config.yaml
horizontal_flip: false
nesterov: false
orthogonalizer: "newton_schulz_5"
Rows from block 4 of a small segmentation model, named by matrix and row number. Rows with one number belong to one channel. Each number is 128 + 24 x the weight over its row's rms, rounded and kept within 0 to 255. All counts start at 0.
Before each channel's rows are labels from the 100 images, of 14848, where the channel reaches its highest value: "responds to" is what is common among them. Only what is clearly more common there than usual is listed. The data: larger renderings of crowded toy scenes. In brackets: how many of the 100, against the usual share in percent.
# convs0: first 3x3 conv (model.mid.0.convs.0.weight, 256x256x3x3, each kernel summed), inputs 96-127
# convs1: second 3x3 conv (model.mid.0.convs.1.weight, 256x256x3x3, transposed, each kernel summed), outputs 96-127

responds to: count: two (44 vs 19.9)
convs0.144 [171 102 120  70 141 154 138 122 139 126 128 127 119 152 145  97 115 172 141 141 144 161  90  57 169 129 128 132 115 186 129  78]
convs1.144 [ 95 105 161 137 110  76  97 143 127 133 209 183 133 143 118  70 158 146 174 103 138 140 129 111 141 139 127 114 102 112 128 109]

responds to: count: two (48 vs 19.9)
convs0.165 [128 135 107 148 136 156 128 129 133 146 169 120 140 108 130 154 130 177 115 133 132 118 126 164  78 160 146 128 165 166 108 112]
convs1.165 [142  88 167 167 137 128 169 135 167 152  89  95 104 121 161 117 189 140  92 132 148 113 151 163 152 128 129 149 170 125 155 174]

responds to: count: two (44 vs 19.9)
convs0.238 [138 183 120 135 138 128 132 107 130 149 137 125 162 155 130 126  94 105 135 139 183 149  99  98 171 141 147 141 143 108  84  83]
convs1.238 [119 161 132 124 128 118 117 128 112 107 158 112 148 139 159 135 154 124 118 144 135 133 149 105 158 130  91 122 127 126 136 124]

responds to: count: two (40 vs 19.9)
convs0.33 [138 137 146 146 132 136 124 161 104 117  30  84 119 118 142 117 135 189 121 126 130 110 130 154 117 118 108 131 143 163 114 123]
convs1.33 [161 141 150 122 134 157 179 150 151 144 152 112 144 125 113 134 131  88  98 150 107 116 108 113  71 115 133 139 146  89 206 149]

responds to: count: two (48 vs 19.9)
convs0.187 [131 139 107 138 130 129 121  87 167 166 104 118 144 124 141  88 156  96 124 112 124  86 111 107 127 122 113 100 146 124 118  87]
convs1.187 [154  74 128 126 122 133 155 146 115 128 174 103 156 109 143 109 157 125 105 131  80 148 127 162 100 138 116 133 100 131 114 178]

responds to: count: six (45 vs 20.1)
convs0.79 [129 114 149 128 131 126 101 101 104 136 101  88 118 139 135  95 105 169 123 103  89 128 124  92 129  94 132 117  88 168 107 128]
convs1.79 [144 125 121 130 133  94 138 175  90 127  95 131 112 177 131 128 129 104 146 124 149 157 128 116 132 127 208 198 150 103 149 125]

responds to: count: two (45 vs 19.9)
convs0.173 [138 152 120  95 155 163 109 122 146 134 114 131 138  97 138 101 126 148  95 117 119  92 116 136 139 110 137 126 152 154 139 138]
convs1.173 [115  87 127 150 167 129 144 109 166 135  75 115 117 140 157 145  96 143 130 138 146 161 171 120 113 161 163 139 127 146 134 145]

responds to: count: two (57 vs 19.9)
convs0.160 [150 146 110 145 132 159 131 133 140  97  94 175 155 126 117 138 138 157 128 135 116 139 113 130 145 115 111  89 166 150 124 121]
convs1.160 [102  96 172 111 113 143 129 140 158 142 156 126 142  88 131 102 166 153 122 137 123 117 151 161  95 109  89 126 156 142 126 191]

responds to: count: two (51 vs 19.9)
convs0.11 [118 107 138 170 122 105  99 111 142 115 143 179 117 124 150 102 119  48 115 129 144 127 127  27 144 136 133 136 109 124 141  95]
convs1.11 [108  86  96 133 129 145 127 148 128 126  55 208 133 131  91 153  99 142 124 126 137 123 105 108 117 119 124 113 115 132  86 138]

responds to: count: two (45 vs 19.9)
convs0.172 [147 118 115 119 117  84  81 178 100 133 126 147 123  96 108 102 155 139 115 140 112 115 118 195  66 178 120 159 128 151 126 144]
convs1.172 [ 62  91 154 106 126 137 167 135 157 128 142 136 157 161 113 145 151 132 136 146 125 120  82 122 133  99  98 123 114 124 125 135]

responds to: count: two (45 vs 19.9)
convs0.176 [125 120 114  93 122 168 135 133 112  85 134 152 118 123 120 178 112 221 130 136 102 113  79 204  71  99 146 137 123 146 135 175]
convs1.176 [165 134 161 133 174 147 166 142 151 143 160  80  96 131 140 152 180 171  85 138 157 128 150 164 155 166 167 145 166 153 161 145]

responds to: count: two (40 vs 19.9)
convs0.175 [141 101 140 135 145 108 115 131 124 188  99 105 139  98 116 152 116 128 131 143 153 122 124 170 109 104  97 131 119 182 148 146]
convs1.175 [115 121  54  97 158 158 145 102 150 101 149 123 130 122 102 100 184 125 112 136 144 136 141 152 160 141 100 131 129 127 113 127]

responds to: count: two (53 vs 19.9)
convs0.131 [166 142 156  92 140  74 114 108 128 108 138 115 139 110 131 186 118  70 140 120 114 102 123 148 152 135 127 120 138  73 131 129]
convs1.131 [155 118  89 134  84 141 137 104 101 125 156  87 145 103 105  66 152 167 157  86 138 145 150 147 184 138 172 121  82 100 140  79]

responds to: count: two (44 vs 19.9)
convs0.60 [156 122 123  87 102  97 154 154 129 179 127 128 112 132 155 187 152  66 148 140 119 145 158 169  85 142 101 106 130 182 150 162]
convs1.60 [124 115 138 119 210 150 119 109 117 106 153 126 137 116 125 146 193 136 106 119 152 108  92 154 139 138 146 126 156 147 123 186]

responds to: count: two (41 vs 19.9)
convs0.46 [159 169 113  96 131 195 134 138 135 124  91 132 103 141 129 168 125 146 109 133 134 157  99 206 110 138 158 145 115 165 107 138]
convs1.46 [132 143 148 137 155 154 114 149 106 161 115  73 147 164 160 114 171 109 133 119  68 112 143 118  99 126 134 148 132  74 128 126]

responds to: count: two (54 vs 19.9)
convs0.163 [116 185 102 130 113 176 127 112 107 158 173 109 141 112 101 116  94 132 102 129 140 154  91 130 151 114 105 121 139 126 129 140]
convs1.163 [173 119 148 135 158 132 150 134 156 159 100  75 116 134 152 146 176 138  98 149 145 116 134 151 108 153 132 138 145 174 122 161]

responds to: count: two (41 vs 19.9)
convs0.204 [128 108 133 120 132 104 101  82 112 112 223  96 133 161 136 107  94 132 131  95 152 139 115 181 146  98 129 181 146  79 185 173]
convs1.204 [ 78 116 122 100 120 137 100  68 127 146  67 118 114 117 113 109 130 126 114 110 120 136 140 148 117 176 120 122 130 117  78  96]

responds to: count: two (51 vs 19.9)
convs0.230 [101 101 143 136 116 160 108 119 118 110  88  92  98 126 123 173 134 158  91 114  78 144 129 193  89 121  88  85 117 120 117 146]
convs1.230 [112 149 110 140 113 130 135 109 123 114 100 139 108 109 103  81  92  67 151 144 147 148 118  77 190 105 161 149 119  91 227  63]

responds to: count: two (48 vs 19.9)
convs0.137 [125 162 109 130 126  53  97 137 129 121 163 111 114 137 109 153 104 138 113 143 118 148 130  68 173 127 160 126 161 128 164 113]
convs1.137 [106 119 138  99 115 144 136  91 122 151 141  76 134 127  84  89 129 138 138 110 133 130 153 166 158 170 160 181 130 106 182 125]

responds to: count: two (44 vs 19.9)
convs0.47 [114 140 102 113 124 146 158 132 123 128 122 122 117 144 116 174 130 167 128 126 138  70 101  90 120 101 132 113 129  93 123 148]
convs1.47 [129 110 137 165  97 132 140  98 135 149 121 126  83 131 126 142 109  95  94 126  85 153 152 112 126 134  97 114 148 100 151 133]

responds to: count: two (45 vs 19.9)
convs0.68 [132 159 171 158 131 134 122 151 122 132 105 104 166 131 112 110 105 141 145 120 128 109 125  84 139 118 142  86  83 138  89 120]
convs1.68 [140 122  76 124 117  94 132 117 145 125 111  86 137 138 154 130 127  44 149 171 145 123 117  92 149 146 141 155 133 104 161 117]

responds to: count: two (64 vs 19.9)
convs0.41 [163 147 111 116 131 182 135 112 128 123 114  92 137 150 132 133 124  83 150 128 140 127 103 159 164 110 142 119 147 112 141 141]
convs1.41 [153 126 151 125 120 123 138 122 161 137 114 114 140  79 138 122 113 127 105 106  89 142 160 137  52 131 126 109 119 133 164 121]

responds to: count: two (46 vs 19.9)
convs0.189 [134 108 146  96 114 180 116 140 131 123 127 112 108 120 140 149 124 200 119 145 122 121 109 206 113 139 134 133 115 183 128 175]
convs1.189 [129 133 144 138 186 129 180 140 155 153 159  94 138 139 181 139 212 136 106 171 161 142 155 147 113 165 149 137 139 181 187 180]

responds to: count: two (58 vs 19.9)
convs0.88 [188 153 129 128 155  77 162 135 132 144  83 127  98 128 105 118  92 109 151 150 114 107  89 109 141 112 130 149 134 109 212 136]
convs1.88 [166 147 169 110 122 133 104  72 124 162 127 120 165  93 112 122 120 155 108  82  95 166 156 162  95 145 108 107  99 153 145 116]

responds to: count: two (41 vs 19.9)
convs0.103 [112 133 129 130 131 123 174 127 135 115 109  84 100 110 130 165  95 158 118 136 128 126 117 111  99 126 147 157 144 103 151 115]
convs1.103 [113 132 127  89 151  93 135 111 131 162 148 153 163 118 144 112 135 142 110 123 150 103 113 125 152 114 122 134 129 138  89  87]

responds to: count: two (42 vs 19.9)
convs0.50 [140 113 128 161 137 156 155 125 121 125 114 123 142 119 127 161 119 101 132 134  88 146 139 124  87 108  88 141 108 168 148 143]
convs1.50 [ 99 122 122 114 135 179 125 176 150 111 189 109 170 135 123 172 154 136 128 119 143 140 128 126  71 112 157 123 137 132 106 179]

responds to: count: two (46 vs 19.9)
convs0.217 [110 112 117 134 137  84 126 163 119 131 160 101  96 148 129 139 148  88 165  98 124 148 119 155 129 117 151 145 131 106 204 157]
convs1.217 [107 155 145 132 137  67 123  92 148 143 128 159  95 135 117  92 163 147  83 103  89 145 127 125 127 119 122 137  92  83 116  94]

responds to: count: two (42 vs 19.9)
convs0.183 [132 144 111 103 160 145 152 119 127 145 100 153 165 155 114 153 157 196  95 129 131 170 114 167  97 132 118 131 153 161 102 142]
convs1.183 [111  89 125 120 170 128 100 116 137 114 112 123 120 112 145 147 160 149 133 149 122  94  92 132 108 133  93 133 161 161 107 144]

responds to: count: two (60 vs 19.9)
convs0.251 [102 128 143 141 113 142 139 151 115 112  91  90 143 134 130 157 140 122 116 125 106 119 167 155 126 126  99  72 128 126 135 160]
convs1.251 [142 122 120 122 123 116 113 107 125 135 124 128 100 119  95  66  95 104 165 139 124 124  95  68 163 122 149 131  91  84 175  65]

responds to: count: two (50 vs 19.9)
convs0.135 [151 104 124  93 136 162 117 151 116 112 127 124  85 128 128 178 118 121 110 115 122 136 125 135 154 147  77 115 140 196 138 107]
convs1.135 [142 106 181 136 157 135 103 139 120 116 108  98 129  97 121  60 106 126 159 136 183 133  97 132 162 145 171 139  77  95 165  99]

responds to: count: two (71 vs 19.9)
convs0.56 [146 174 139 128 130 149 101 156 115 136 148  77 118 132 139 148 170 119 139 134 181 111 108 121 117 122 107  78 148 164 178 132]
convs1.56 [121 108 129  99  72 145 159 121 136 126 142 161  91 111  93 115 149 112  94 119 124 131 126 134  94 141 131 137 138 101  95 118]

responds to: count: two (51 vs 19.9)
convs0.124 [125 176 126 167 131  42 103 146  99 142 141 136 138 119 131  60 150  36 110 135 114 147 108  73 132 144 122 127 126   0 146 111]
convs1.124 [ 91  82 104 110 116 155 132 162 142 114  60 163 128 118  99 125  88 110 139 129 105 117 101 117  75  87  99  83 121 119  82 128]

responds to: count: two (49 vs 19.9)
convs0.142 [124 160 131 116 129 129 132 122 121 113 190 146 137 170 122 104 146 130 108 115 117 125 113 168  80 151 122 144 114  77  47 206]
convs1.142 [128 112 155 126 122 101 126 100 115 126 122 132 159  99 145 133 132 147  91  89  86 142 132 107 127 150 143 156 120 146 143 108]

responds to: count: two (40 vs 19.9)
convs0.105 [115 131 132 146  98 127 130  81 136 107  81 110 114 129 136 103  66 112 110 100  81 136 123  99  72 109 122 111  79 168 151 118]
convs1.105 [171 189 129 180 112 117 138 138 104 138 218 106 151 131 181 147 147 132 139 141 125 151 194  99  91 144 191 145 172 130 104 116]

responds to: count: two (56 vs 19.9)
convs0.162 [120 145 113 122 164 128 140 142 140 139 147  98 106 114 140 112 134  93 116 133 117 127 116 146 134 127  97 112 136  88 153 151]
convs1.162 [117  99 171 120 122 148 177 115 152 147 118 124 121 127 147 153 166 170 106 117 135  98 168 150 121 168 133 120 124 155 107 164]